From a checkpoint of a small sound classifier: 26041 training examples.
Rows from block 4 of a small sound classifier, named by matrix and row number. Rows with one number belong to one neuron. Each number is 500 + 50 x the weight over its row's rms, rounded and kept within 0 to 999. All counts start at 0. Numbers have three digits each.
After each neuron's rows are labels from the 100 clips, of 14848, where the neuron reaches its highest value: "loudest band" is the band of the loudest frequency at the time of the peak. Only what is clearly more common there than usual is listed. The data: synthesised sound scenes: up to three everyday sounds over a background.
# fc1: MLP up (model.blocks.4.mlp.fc1.weight, 1024x256), inputs 128-255
# fc2: MLP down (model.blocks.4.mlp.fc2.weight, 256x1024, transposed), outputs 128-255

fc1.699:529564444480531563500474444521561539447530528582536451541484517649494490396409420414562532548391514587572541442514519574465500515512411503488441491527553470518508476499502529487372507509522507453460545488534572526464490516464517638539432445485440511547426463474410498572490448562369535429463571501477476489518457486463544542500603496402420443452508468480459504463486471492532472514468
fc2.699:456558474540564497546534528448461442474437476466487396515508559421476496470596481463456439573451471572476546460547479456543434402560430411477453471461470547543437558375508520504492436454551410538535554517514560510574562454455467519467488527476533567395594422468467524512522541475479492469482585478482475366451565502535438532581567480479445539480499559439481493537542511502543516561536
loudest band: 2000 to 4000 Hz

fc1.317:462481508543500439546472613552535463387487537550483529568505462518466487464515359412602474577472603494554561490518461464499492515323463409516463413492460561493481465593498528492532568357448520527555520522557529492558542444521472552523491504517573555512439522475543580522543471480475588404451535437554400453487486516508505565516417510458508510497488547477515421467508541416551555562540
fc2.317:446607520518470485547503464522522462435536474561431605419563553471503486500552408495545502509489576551537534535481529564487536489441511418530465488490397490490494496568538486493442526465512432479437567534429510448458507422535454565525545587504552520445459542433532424484497570517548575539481569545543423412415436451556455480484428541511434544446514487550478517380524420493536572486457
loudest band: 1000 to 2000 Hz

fc1.379:508436477469446577553450499499471562488533493547437524492460432533402552479485485444489615425480560522527484440425441546546520553587509483521494557516491451552566524569477490599519579469558512542483502505583535481462473400618578443470499555504468503438564464524452408503553430496503519478419368483463477582512486428578517512411458475541505435472409412474522412451477457557499514448496
fc2.379:470470408569489467476462485505489485505580538472521505441424516475519443506413509599428536479481545544522433532485547490542484413525455600484474476434470472456604484617537497449480510536446500477484551565477483510478418503491473540500575530587498471523534578432516503506578547552533503577617553474393502522488424551492461505682484595491425540524536531449513574548473482543406481563480
loudest band: 500 to 1000 Hz

fc1.261:520446532510475540530419446529488485351549418490502518559512485528546602403453522366622537519502602514519553551496507516449530493498563482508591496493591568491509430504513532566567490471473561533492489502541557470511567519632572523488496462499484475505389549450483491538433476478525498508542505536466470508456505537482498511518507451469465488561480411540507432459395471560535510396417
fc2.261:426480512527433528466445445556408480505543557473543502561501514603495499489548539526467525423483453542496465492480422435459585476443580484538542509448397456466417497460548467440456529523484511444551562452477492537587580584575455583520558570495510571498524495368509499449489564411580489475559498456496472410432402524430530473538445457502536560551481549510476567543580498438405604582531
loudest band: 4000 to 8000 Hz

fc1.2:485559533479462507486497452556473514400474528578512485480468503518555515481561423436554567527516621573543576502434496476492464576414557447597491531522461576492535462560521467505439562428472513504503564509495486502462490421485478481532459483469549525471427393500436447486542479479487599460457521509536395500526427427647529590461482479522472496462386505463470417359453436425569534480479
fc2.2:463531421470487482430460432474539572516447530443484406523480518499470441559567511559504506512488490468448466507439448452494474447394461438405543468437553506447534476541505482481488472611668579471564604620553486588520529547483467591554446397509403532519473516487547459509518494499551465472473447456536470498537538508523528518519494548493535582486438484549501540591454506505402507536419
loudest band: 2000 to 4000 Hz

fc1.64:459464501531578505578530522491528491486520492549570480565396409599524543470517493552564520479418515571530490410518467522502445464520416522539577498493461489566511562530446560543545543507496567553556590460499548522450492565492457557516546466497537656524500445488482523484471466510490486413514523457426410505577426540519502546513500490453450613392508475441508417530472510525519600465457
fc2.64:432463467495453467520444538486452591432524534527532410450524497455515493468503444540511468550450511411529509474478523482492562496526478475531448514450485502517546557603453409474595455477434482588569505469531485452548494498529522458510561391541552490675564435506447471513531470433450462565443490474465395411425483503495569667529478460563483489637512490480456452533520371423556481447543
loudest band: 2000 to 4000 Hz

fc1.641:435526489486493541527546497480464621475505581480594486600483494546460468508503495434488486540533542452601415503515509518628549523600475487500476489507518543485537499498450461435460491541556570494497506544535576566540482457565487560508577461528501579538534524437554425491622521512426467495496443466407514478436585517475464526553434436566429496405554367545408512516507439494544510515539
fc2.641:507472559519485518527500497500460612511542505591527533470428508474451428489482552520570547474518532413510466475497567490500501525584514529532529416471487572540457545610497416552421454562473516504403524514473525485480414474548477543531602537502581476459541546445643457578529665501486428601486567478464431594492514500523518502467435543514478487489579433538483492508582443505448538481566
loudest band: 500 to 1000 Hz

fc1.114:465452401544553534439548477554519523483499456516434589473495484517545458555487395614600523477455586483461500563560598439479431481413571490543574470416426474514513449544579470546490478445512589573470534458494463535510529490509470543690555480554519561406489552497478544575604510490511568484530484444506461467539509449464605486440407561547535545557466413471388514476477527486432555451545
fc2.114:483468411456515567580449586563487504452531510484409520564533548551445494445517473457433523522467486546465572419497558428462492516542409552481498518450509561453544486467531471521421451496470448521510574492514468430569589485512416553469518552404478524401415494462498501575494511488517474441468561517459536475507465490421583546624514521395464474406489483493514445507510547478586597510503
loudest band: 1000 to 2000 Hz

fc1.543:557605463474526547523533538451518526462469573582527482533470465525527528567433435474554575535435610530585476508449516491521471566523477417551499527508488550531515532498534491481505559451465519488518545521614590555469425491506487474577425445530552527505499409516482520528543462428393543421448428560513442497511440465539485499422454457415435557465474447461441448416403444455540504473489
fc2.543:484438490526514508536527425482492557501499484545517471522471518569486555479462441424564442506452437430487482495397494416555439389463525484424494469558438493401508549548559488435544599511547491460558538574541470572523501550530445504508562443570556476446489492519476520484515533493434545544474626432469466520492544498342488487478502444483502494485397566574487406531502452426493496475559
loudest band: 500 to 1000 Hz

fc1.272:467406422497545473524475499597546485459485422443470548465498495575498486536492466561626562553480607602476522568536555436494465473455519433519531429508479485544502439478537508573459474479511523530485545471452516506537537495580471556593507501643447572409488543481486452544603538573501470474524556438526449476504494487477555491516494534535452475481507413479452448419469552533392524491436
fc2.272:441467454483583569478395553541490519408510454505448572560513507523525503508502460545490476535517510522424607454516545448422418470568433475553546457487469450470519486524616531524565465506501489446595535494517472411481525437503460524539549506460462523411437520483549562526477495505410551420443490489479451416543460586446480594476485504544530533464455435451447483515473490472583592452505
loudest band: 4000 to 8000 Hz

fc1.223:423604443551523504451419534540489508463435610619480484454524561458548476502415420478525523492500566513475513489365556494468499486532519409566519494444470553507466435569483427438469475466456492481562502546526545478467460438489530535560474511484471463476501445445478478534476476428515517516403508539496512468466436408501568587509484472554452528498454536506487540478433446556539498462477
fc2.223:555560500482441450409494511514517578522478500477444524451524505552540467511483508438515440476440421475579534537558518577461493553476588438477522406508521475557417452488511496474509476505549501487463536445499446562557461509477485434500527524431471549533524477448459404547447537501515515444489581429457470440549545488511527475432437494467593533473409396567623575555501544517475498600505
loudest band: 500 to 1000 Hz

fc1.622:520511474484495492469570536552447557406513501493455556455493526529514489514545348555515503480490549562503615492497569494495497561483449470600512592480460506546562464530539483516446472405429580542510532455462446482512517449457529612529486489478499538438465471488491539575506519524487573508459518564478482479536461442489552606513485542457493475522405443467458517440467471443579554435519
fc2.622:495396539414434457563491556576486594466508561492415444475578499547508542471532450463572551533526471392507516492467588484525566495570525514530496535474533493527588440499449428518490461519485431553456475472449513458561577439508571474456582445506453510521464452477469478517482527425437529512503602542564539453541517473419590487526481432529442456504578426476426460555558510470538642517544
loudest band: 4000 to 8000 Hz

fc1.696:452588465493517506547497536524489586454469509501483498437525544612437459507535353585491504504537539559511592505487549480463509575442477488588484538481446514483544467558497478515538483431472531535486534482489463471496459469482529586480457458509454516406540487470482527539488480534456597547443527542477499498525430408489562550477479557496498529527473492469426541344510459380584496457514
fc2.696:570467500418448459544480538473496547495497572497476414441523505543579543496476481460557555541508424347503508464429556462475524462567528553472484513446510484516617445559448442535468451556468435490480417442407501451469561498473593501493569504445416514471489469431471514492453583419442523504536594578508548487553567472404582502524467456483463508483488425481450489607566541475512650567515
loudest band: 4000 to 8000 Hz

fc1.346:444528441523490549525397504456434625541529559509506570466452469479469463535583433503416458471462494470481530482485480490472495556529423510473459577399497490554570568561548490522582593524612495433547444489588438585485465448486462462560568470563515504460547512473502478513561440402520515531483319434503550535525476476548428610430463427504533466476479473438417583467566484421546360507534
fc2.346:472494492455457527542466589358452510512485544529491442605448587483493523452519569584447448415507428481504439476512518414482453556565513539463489457493456454554535540488530443523492406496447630484490466521432506459537487522514489535469524493447560569526558470535568560558502533456473435503491508437482575577475576531533520577571496420469472503484508408450506539504589481555474439531582
loudest band: 2000 to 4000 Hz

fc1.578:564467512548573545589492555399488464488540551547608470431391396582519499549478457525530572499482528499488484476521422556498481461523442459503550569486519456562478574541488440513413484567546499517522465496508534494454486465478499557466603520514531469455572550467508446539486531509468498441499550541452425474507502562584458553480490527446432486420512419469435507469503453450544467381444
fc2.578:466544603582441516512563490422498532550546535544532453559485542560393499451507520544484604475490471523541452437493467542478498459533546481462453535490417534448521459487441549481510566485548485444492557419465562526445495532475439592573469493499530490571515518376540510431472584481517524451471581535461438504476436426474411447516397451545457497491599550507480634501613455486432496546588
loudest band: 2000 to 4000 Hz

fc1.703:374482521531551465470552504552426572511440575606541438517557611449639522515355503583532531452414543459486446505467561465433381446591477573571574515516410471505499479463533385501564494533505488443548430505495541470451413541546494477525526506471429486530545507462477524491391498469524427487435493416450482550459468470441570497420474389571499517561507543491454480531498410531450562516479
fc2.703:445491533479545461546454528524467399538471619555530438437422455495466532528461523519551450510507460512500533513522509496580478517552510446439512553467504509517528467499486440490534424453513470579545546516350596489507572469543416553488436456492476529477477546531461420532488584398479466487533540509509541471490538458526493446456483436482539531489519505522488374572553484588428584573530
loudest band: 500 to 1000 Hz

fc1.713:499433587527557509484488571375525540490538516474510513439450439552506609549540471488478489371516533562521522429507411564496479567525487526537541627519435465482451492472477428495511527582464488514550485469449476461508506458515508505498519525507560516549563467512473479496380495487520556512479379489422431456542479478519537480487465481426554506578414561566551543501496508397543527346449
fc2.713:504511587561543450571549485382471448580586553580566527417546496517457523506425473545491470543533461516506457486475447535473546525448451384537469574474434495415443468524490518424488553506470417496525529486471574486489496509509472539526592490489621469510515539424450463401438497473532540536502492526519456576495445423480420475474495466539544488432502553562438477532577448430473453470590
loudest band: 4000 to 8000 Hz

fc1.624:533592467497527488516581460440489527515541507451625445603434435532511511506566491468429503507422473550620523412487464577549526532577453474464470510444478475534507491480451544506437560537530483527515560468638482546488407505466528512555385473558456482494533409477418490493487464491482577502457503502427474472536514560513466550484556470452433465505505456471473563573479518448486457517455
fc2.624:571580429444505481425537503507518429553483565476567562483418596466449457571545566555447515512530550532415483545419561432501515488451483531451517457413463447499587485514447467520441374552566512449507485522473475451490495560532519559502409527474470504486504532482539533467524585488583454457437536589580614504502554494464504495534530485569480505483482457470438585481410524566501468584521
loudest band: 2000 to 4000 Hz

fc1.433:479536515521491578563532422524508462408543361566520587503412452526463510424583427385534501484435468498558507470492464480555474476442485495550484448414535500572503541542544547558546589360451451489527555570564508525460526521607495568556430495480558438444433561476432579472556463538446505496510526514465374454517459533483512497491443541453548440565546562468488506465505487438557554516569
fc2.433:512558463534389394433478482574406510510562462540549600439476442457528457476519547454576496479385490582501471490535442560404376429417496457490470503496445445496510436440529550433448523496597500408482512493523519530559531542524468474540601605455522592538534493416487549519463409515508530600461484532555426513581434488526511497472459429556511596462528507536516530530517463524500529481509
loudest band: 1000 to 2000 Hz

fc1.737:533533585498573628438529519391441446520535502604519449540470548450414558428480500541497585448561503602441451468461573452378523447529401578516506478494540488529545505425533508461539463540491596483461480577452533542434427536590455503511379541534457468526569537505557511444469591531568440463400443518448531478483461504495463464456480485565497549512535556506507441461452378576479496404539
fc2.737:511410478576493449547422547539444463528428557569497419485435503562493426489571503582567567516540569420551460502454585484422523503445492489446432453427538516483507510571432449588531514533463517556514530457477502547485547478484470578530380491533472488540454513500585545497441651415505556398504515475519524520450434533547360534545496507517469471536562451395476461506549557526463551509559
loudest band: 500 to 1000 Hz

fc1.165:532496437433451471421525429486520517531461519545503528570488530455538473432546414426618499457528541479492503520467526519514387428460580545619455533567544591489524453480484485493528494533562625525497521517485514455511497471502530524484486480479459484573577419523532603526486445484461433492399451412514467442508493487493500504538472446540512594500547468594443355507403380470547540435553
fc2.165:443413543505450548480518463490628476497536460453476501550601534426465486535540356472478579493513547395486552505506397554580436483444524514495395411546510477518427482492467596519497559570554542558470464510502553456521452407543482541519491495569494489558509470554534544533554415562538471467467453432440405431557520589455496552513536472579598469508505563478536555510470528546486366516475
loudest band: 2000 to 4000 Hz

fc1.586:522442491448467592454612570433508523452410597548560499556509514476532509405544438427507480542554566559514454483470556424499543480554449502542448510518488600531478501440459532377421491495479548492520540538558533560513453509488574534468449478518551525566530472542519495457462544467467457551391447451485512500470531527516467465509540543407451523515511527534535321524510456459463554493552
fc2.586:433533466478514445499494601448499541545411518450584489481562510519542444551458420423600512550460477483506483478521531479438565569572499471467485417557533564627403533517409471524475552426570550441493474505563512571619450506445555475510545373511487396530557528578445478533513470491490546465492543424457513430448607481586485455470519474434477461445517516511580432539434509448466459517472
loudest band: 250 to 500 Hz

fc1.497:537475453505466552465470352466435579493570547544605464492352400569600497544413424436573542484472498455514521508489431499604463486466502424550534518437481577497487481645541478508516536488512584480536475532585516539490528566509484516627498447566577498532459464511506541482497498478398517398458448463500386533630418506525498607477482476520464512488443442500454515432560448468519479445455
fc2.497:506407543497579543470458504529387464536554449489570546612431457525523587521501551494477516446471514495470549451586514513520416482531483552450582495559480547567570505536502535415567557577517465613542431470463514528475559537499442512483432600452454573526504537505510549534460517494512591536559379517418465513516646580459511556464461415436522534544478478500584506555533556543464478506455
loudest band: 2000 to 4000 Hz

fc1.14:433497532435454573562531483462533453542525558478593506523329476614509487505460507579528538451469509506566433514484547489514493575466466497540446458532466507435483432477497501462451552535533507402591546535524617620484435491503568577503492474636553459489534552485488486517435514509417583566482418502486526522508491444481541457415453480544466492517425551565540581453482516385482483530476
fc2.14:520470462548431549521459495448512430491528474430506566440479474470486428476548470470479595433471503448540540531447483532563502433471463468465481458399522494481491469583496549412496513509430455540566482500516567448581459527459625462469457573534457366452475568542398555460505518518427537531556615526498577403490425565406505521540496543535586492537448498485502641446423434484497447424444
loudest band: 500 to 1000 Hz

fc1.269:561615472470541519495533520436516532420473536548523461535476489602517542527483485491516599542441559592556458509427522501474472521467532426575475479470482524549511480533576549506464474452454496496470576546562516538417408516497511509565440459532498535522474432550446542539564484436365524438422497576489476513532459505528537486409495445360429495460443507473423444435448494492568525440482
fc2.269:432435523423458522500520454472392571419526485566527485539401579531475491518439428525602444520451415456492547452455500500491439371446505538579504490560495468503468586548602479476522507544561478545563523484541517579505514543541422590522593468509547534496456424560452495518566481527432493563487450462489520477454505551380510517503477488506518585469487468514408444549459443417492552447543
loudest band: 1000 to 2000 Hz

fc1.744:488458511448564580449545444476534506476558484535552575571404508568527633502480513501506524436525513523427515459483456452505484528504484537565547488587519487534502523431482560434435549492561536460553580579480516585414519473593472463542502455515588525482538465570523456451458473546503592502466399491524434521549478467530534454412453522541547496521446534542448459431493446459464524423543
fc2.744:498496449511456471512452532508406493430478587467597438467466484549539472540499510475585545489428484437540538421534479466441491452429436541507465524356444466525481564545495449486552448494476482533455513442504572560548531536445418462538469467574485515489477456466497601489598531437480510507537562542414455505542471538440546455441507550454472560500490534417465402484473482472452570465505
loudest band: 500 to 1000 Hz

fc1.5:542525525521543462489479479531511598522509539584545524481486539507527516543488502464565518451425468523507415507368491489522447423544446457474529510466455459502451570541615485504505524506514454539467532496547547510497463495470510512557485523561432493572445417485387533404509496565455500445464530415561474494513475487474577486419513529523420436484536535356360493514510403468496513458520
fc2.5:513547449541591501460501461457451462463499462501534471395512474409514447525564471522508363508546429559445537516522448526541476403449501430540537471393432497464425584594504466480492482472534505536424535488442330544486484579498487406579507519462616488487486473537496577488535487543485508576547450482479481509499441483535453456552513532445571534547481544459447488457474463457522466453489
loudest band: 1000 to 2000 Hz

fc1.456:490488534450539437550629512490493589495512434508486501447512525512525511541586455539575527468469500497483436498481600469442550542453530488512553563492421481511589446500575466533405471454497525514482555420481464457483511524465621554516543481471474522490437460485390509517517523537487576455493559457527509524541480408431538513502553562464396408506447439467396533503470446456583557461481
fc2.456:528434407451437489487441433543424535504436591475465469421509536499486505484527443494521452506543546526400572449516569456501531516484474525523483499531594577456529486459399420467524455470561480488496535492478497448573602451461476479399479493351529570376513441464573494515539561430456503593443541588448562380440583485497518502508508479508531523432555476575514439523471553443592579477563
loudest band: 4000 to 8000 Hz

fc1.34:518428407511500481460477545565609511439492500463440474544506449506541475559489488555583485558472611574482514535573517423462449512450540458526554443503526496460465447487533505545465497480467535514555514531496487530473594442476439562608546485609528508537471500576554562570559542560488502445482523420527407504482453494474575448492400549486507492528461386529477437443469564449490546460469
fc2.34:449433455473484645510490474564513539520539482527452542607531573615423474460454488486482568476456470442501600418530486472472466519512420576432552459485450499504575492517465466508479424527486505492488538522500471446460559502518435531514574550406454534465487565397518532551528447582483488358501520518416536481547518515480503569591456494403513516407505464479568544556506521556500549538513
loudest band: 4000 to 8000 Hz

fc1.209:580505598427579577437484570490489484563486466493511477511425516488464551450539523452485572548540475513502521504444618467571618542559509497463565571471546472580595570498427493498514416532664531548496443491440490575426506553595483473544428432552473521498530557515539388465553575410542432472491411567505529531515489494466492470435475439511518464524539461507455472469451453546432515473547
fc2.209:466401408527509425556406533549477450511503492572411465506456468520510530504539494567525523482521554428440393502405582481459489548455473521452483527406526563576538472536448478546578442490436522589489503516395474458477549415533459576510528542449455503512408526390591502510582548462541579447490474529478497558465466517598449630577516531495462534518534492358481489531566553513606498505509
loudest band: 500 to 1000 Hz

fc1.413:542463525366498482504532419476542571465487479602504468496522503536484665558499497526514478404520494506465466534431520487572523499513504432512544606504495445502572540564477473492495497465491465455476559518535483551437568486552457486538558467524514528549498456589449460409517496488477536442532462471591494473521479435454596519523527501457437449513472479487418507462501513480498597484447
fc2.413:485433558476483551507450530540542495544437454485487404556425494491533432622481485599465504459546419446440424416526361436555497477506439474506470433433507469538531587554416583509490480481492494515543572578487520558483517471600477575464531524523449437542562514481586534522555533520480615450513446438547484411510483518533461545525476515548490490534527469468480637476610481503427535481499
loudest band: 250 to 500 Hz

fc1.358:514523498554552513488511533412480530512539485505542493460436497459504517451536488407504531526542534526459386458416536488530513547519461519480538507405521499482535468584479433513489446515422597486479486525504422576446465500510525561584473505573544461498428474443514419423655542482561470563435442594513501488502515507604559531497462519473504569556542469469452524499546489458478448461528
fc2.358:401434401420551432507434561564523574536426561568497522544443422476585436505478496545477471525524481482484524494477572431499507477484449497420479482440490473467530582512478512485533466538550476443543456483525543576449563441543473448569489416560484568529474446498586543514458575448527557425446401435455512561498454636559369573440487489594479543588498476469473526521519525442516527544536
loudest band: 250 to 500 Hz

fc1.488:584482513554508584560430491464440544383575526507548435483409417542512548550412448382499521546463518456504561557509433476538471445570524499501569575456548545497467529497554460520499551474539483522465475553503560497489498513456521507470556458515556478514490521503505539473510476559405545562534444522427464496500485498510499497452407532446471506474467465457447491368547439424515454325459
fc2.488:533457511423514449477492486471530556542549459507570560518479461633526483468446483450511614490458471495395479450488474436442584530559557513410473491497458538445537412424484547474425521541571538466535526527511465575512570568512457593533487485480480439566470479397539511495503546556516593478414505466535457509558513475449528461495477534493495477505560515498497548427548488448508545497518
loudest band: 2000 to 4000 Hz

fc1.750:457557500363449470571448539481523606510483559508545540483404514563485476546490475511463541484468478482517447507485615551549524580542511554508480472538534505515552405506455417549490558536579523486622447515554596530511533524469547573563401522616506502381430486543439529467478494431378531536533388542465502485498468495467507461431490375479487470474454525525485516373437522442506404538517
fc2.750:493474529429452555542449494565543399544477459503544517548388525506547557474538492509486484448452512403500584521524497495540437489486494565499508380477488526518508479474455498499464550457468428436591589497524546518556612485520545554511461568438534544443471542589496570467488496532482588486518520544433414426526410550476509518427467481528516515502444558516539562525479605489446526531503
loudest band: 500 to 1000 Hz

fc1.107:589586425435542568469511527526517563473424536538508504553458441537498587546530476426516541520453590576551451498428498512499495527503494421528494526476532512548516510511555514533479523435456550470528520539568556508454415455531511498585439448565533543528536395535468546502579488466423551431366425501501508496507445429535511523406438477450447499487463438468446523398418469524555492469471
fc2.107:437445499502508497558479498475590573438470454582451486493461537466549560417595463501554489468468343450485495516441555448566417422466513560527475562545483525450532545560520547480449460492591466492570499493498428606432510412520492617509563501511556497396439542538504460520538550481508487592537491469473447581472548527441460515498505526406517481503390521602487383481550444460485542510557
loudest band: 1000 to 2000 Hz

fc1.189:573462548491481523533417521451452552505579443500552454498413394538473603502430528386535469508502511488489580500505411491586511457563470431445573558457506505519507536514465446560543515495520503579552488525514551618446553507529440436534480486531499468592542489496526480360509439462434528471449454459439425457540427490551520509485427430498443516550533456479442518455516508478459480418421
fc2.189:504561496467502446501489532424486559413560504527494485502482454577487528519488390493449534453447543444462453436470571486512521458534474436545533567454463503486584419546496428510485578499546456479510513589556473490522584511484473531474466512523473424518509449529490556479501471557499604440446550459555460493463516476473510611564519476446421382535522525474507592499487441505533502530491
loudest band: 2000 to 4000 Hz

fc1.377:561543358538485451529414531505527601417520402464518500465450461518528506525520474447525471508511573579599538391502472492507448483444454438591553421486544512472507478592505405553496532464421532432543577579584475585545462461513488519503534444531623518516511466526446456462502513427481453523529510470449393471597381516609559506543497492424448510450471474498513482513491485393575507500479
fc2.377:454556415545515602527485471483410571569463603528583486472482490542516443482530412500618477553400484505490507518395471492499448459506575502542498456459541562488420505575507523431565538445566495539540567488595562497564464509519484527500482456509499458559456452417386562551550416461456545444407521435384407473549488457507487585577434448485540597458488551496467484499479420422563532445549
loudest band: 2000 to 4000 Hz

fc1.445:496526490475460493490508487549452584385508513469488568488501558507524514510508361591544503454519562517494550519493580521449517560455479477618557585480462551510600423514567461515492448444465561525458531449458469461510495454468574631523509503482524560457475456478482543531529490495529602523488521560516502465540475410500565580502453545511468487494469429458385533502515474444501550443518
fc2.445:476408548391536447537523582525451574428486539449438436423557471506501538538523457469545473558513490447483507509436601498553572487485493479496453600457532463526570453482494413543449461498490405494497493435508520497531541424506551526452492509515444495467498399504461441537530573469444556547476600557548560451450508459471576531556549467442448458527480420484425485534551523490580601494505
loudest band: 4000 to 8000 Hz

fc1.195:559443516430591639391531461490514464515577435528457478481403520491513497514511523448491555523505470569495470436489488513502536457525415470522477515415522458511528521524580478418494421531510575549422539484469457585427524471574461507532489403556560524460452469506576430506569505493551432527401404513520487528570555538556530541413500530529496633532487458480468422491462395507459558456510
fc2.195:451402458534502429494408479479477530457558525539434492474446498437579510446474525561494536545499513509503562457465524520532480480519485477524494520432482600439552491571488417455599560492508505543558534532482457543489566405621414526437543495539515458569483494510568536532413508387608579501509447477429428475515504605537501552481421483575469495595475508507483474531483565442439538428570
loudest band: 500 to 1000 Hz

fc1.357:464509547469445582414564461546506578488483463513481516618487555442517499440582433367528536419502524442490513502408477509540451444530504540605484547584511620461521483483464502492594528535545598524507547448533514536485508443487472542464472446491481512519557371506574607463491468498503507484417481502425461479521502424450491503422412445555483621524524540546489452505477443472488488394482
fc2.357:454411505440474504433522511543567428537566548556441524560589583424465432528445452479534614431531547474548533431454473533523419472549494535557463419517501518442482501470392491487514519574516556585455458493481543457444505397552491479468492540532463495559547490552569588514465453493532442506424398411407483470509524562471523538499500485634525490542532525463530587489410422555519494445442
loudest band: 2000 to 4000 Hz

fc1.608:557498519518470547595455438422429583430584466495543481531432414562489559533453460388492540554474513471504569479516421443553495476542511454491536540433570603508481532441520475521475544494542484551499499520504517560528535513493467526535537491485580478522421503473534524463488405514462546541494446539486474467543548499525463475483403489486485542488488451513445464401502444413516481372465
fc2.608:506474522460460486473448447529429611479570461594536534511433528548518509462402516440536593521482473504481520496491456469529574512550464545455505550425516482437532448520506429443499537562557492497506487551597479596495545495523419520513550481513501452536432459442550500512446470529491575501395483512422420553581494490491517569440448440522521526491517479500550553437544431427533555442477
loudest band: 2000 to 4000 Hz

fc1.519:489469430490514487463485549563596483454529489475461539486512414459563531538475447490581488565518658558468498536511534436531477427407529500528579431536480515453514482473515501589484532525499552550607504513522524498480532503492461569618520507655501524466383515507505599517569506561515491470495481475649469521536479486452559499517464531526436543526481457497451408475411520438504555436497
fc2.519:473451447430511559444497491578542522506487454445452581574395530526525411469480538429485534500502421523483593390573523506415413481546424584487496426514480424450576551472507490572557483470496465522491530505543421446573576433511430535422496469413475511444477548572596650584494497538465454459499521445360480482575566539465477554502498524505549525414516485479532515567469513528532569489519
loudest band: 4000 to 8000 Hz

fc1.746:475572448493563558506519501529478549474500510554574506529421435549576564552461417429510574508439627590539451458508482489533440546493408474511502507487447507551512506534589540490566619499462533544569536478564544536478471512530457504584458440522496539597473476510527521515519471483498674409444400481453412469568433449518542509432521474469436522471489502435463441406464484448512500439488
fc2.746:529410490487470478566487486438501495495555452518469458577459536469526524457506465456522548490463442397518497473476585531579498438579456542422454504507498504417506511577493455471478567522552528478479478587530523536545530422527468545399603423557531488532414531499530596533555479412534479605511435499435392488466595525467450452619487521427545517510501530460563425591504472471472455498555
loudest band: 1000 to 2000 Hz

fc1.112:516489550503484496462528424506430578464519470554434531622472531534435501454550470446554518454382465466554482530423449493564392422477555482491503497504532475538530541515486537594523522491503450520500604492601504534410538507499518512501508493529482542455456345583509543510478366555545525465507515447502437462533459483539510531458441468499505507501448508477447532506461475545467585489455
fc2.112:504417503501475462566513586454455546399560560449519433537457522544435431394531430510473458555560472459598451419539444529612534497491436490527495580491432495463482480523508543394517607431433461547491538561490568502613509452603528587416560481490574446580488543465404552548506451505502484518557490466413409431413433411460413477646525518520490506501454549451465501544551533456502494488613
loudest band: 4000 to 8000 Hz

fc1.666:470449517374443557453481513435500487455558565510482529535499505461598567451500544546575478538495621528547464564471568470526573493403538436627553558457513511518530392460511427370489432456480601501518545601484573489542549481575528547425472500482506473564483444516517465492528520427551470508423490517467451486425455512497598493473473439517440501577470375584423481493492450616511559498508
fc2.666:519481546515527493499454547459426471479440441531483502517513537520533513443479459558440549423517590479486500485450457508446491514400609548537470489485516482413498440463627486445502537595466510550495452480519528523515505561456483563468449519549350538487346521469498504482438527424530519435524538475532500611490505496445491484468568460514489631526421590509562482468537490525484489476474
loudest band: 500 to 1000 Hz

fc1.217:517425540465526565450509481444550463516523521482580484636461507543526523480451467498503541515532528405436468467460553444560510503528574543501573419504479542484572462539526527408458597527483547504633459565612510612479465551503431565544511461553443495568480521458500521481479439396504549443434372471420480518484512526456498474524489484587514450585482476450487503504446496528430521470559
fc2.217:461518615517476520545519445502493497480422458458496436510577476508453453585459462480569583530497395401574599570528555549565556544506574460397556536521549492560445574533419557497529483506475444561402444453443528479402491529404479464481506452434468480467468484503511421425518483476464480495565609558539536507381572497533525433502559443416567543487528482478488558508509473484548470523416
loudest band: 250 to 500 Hz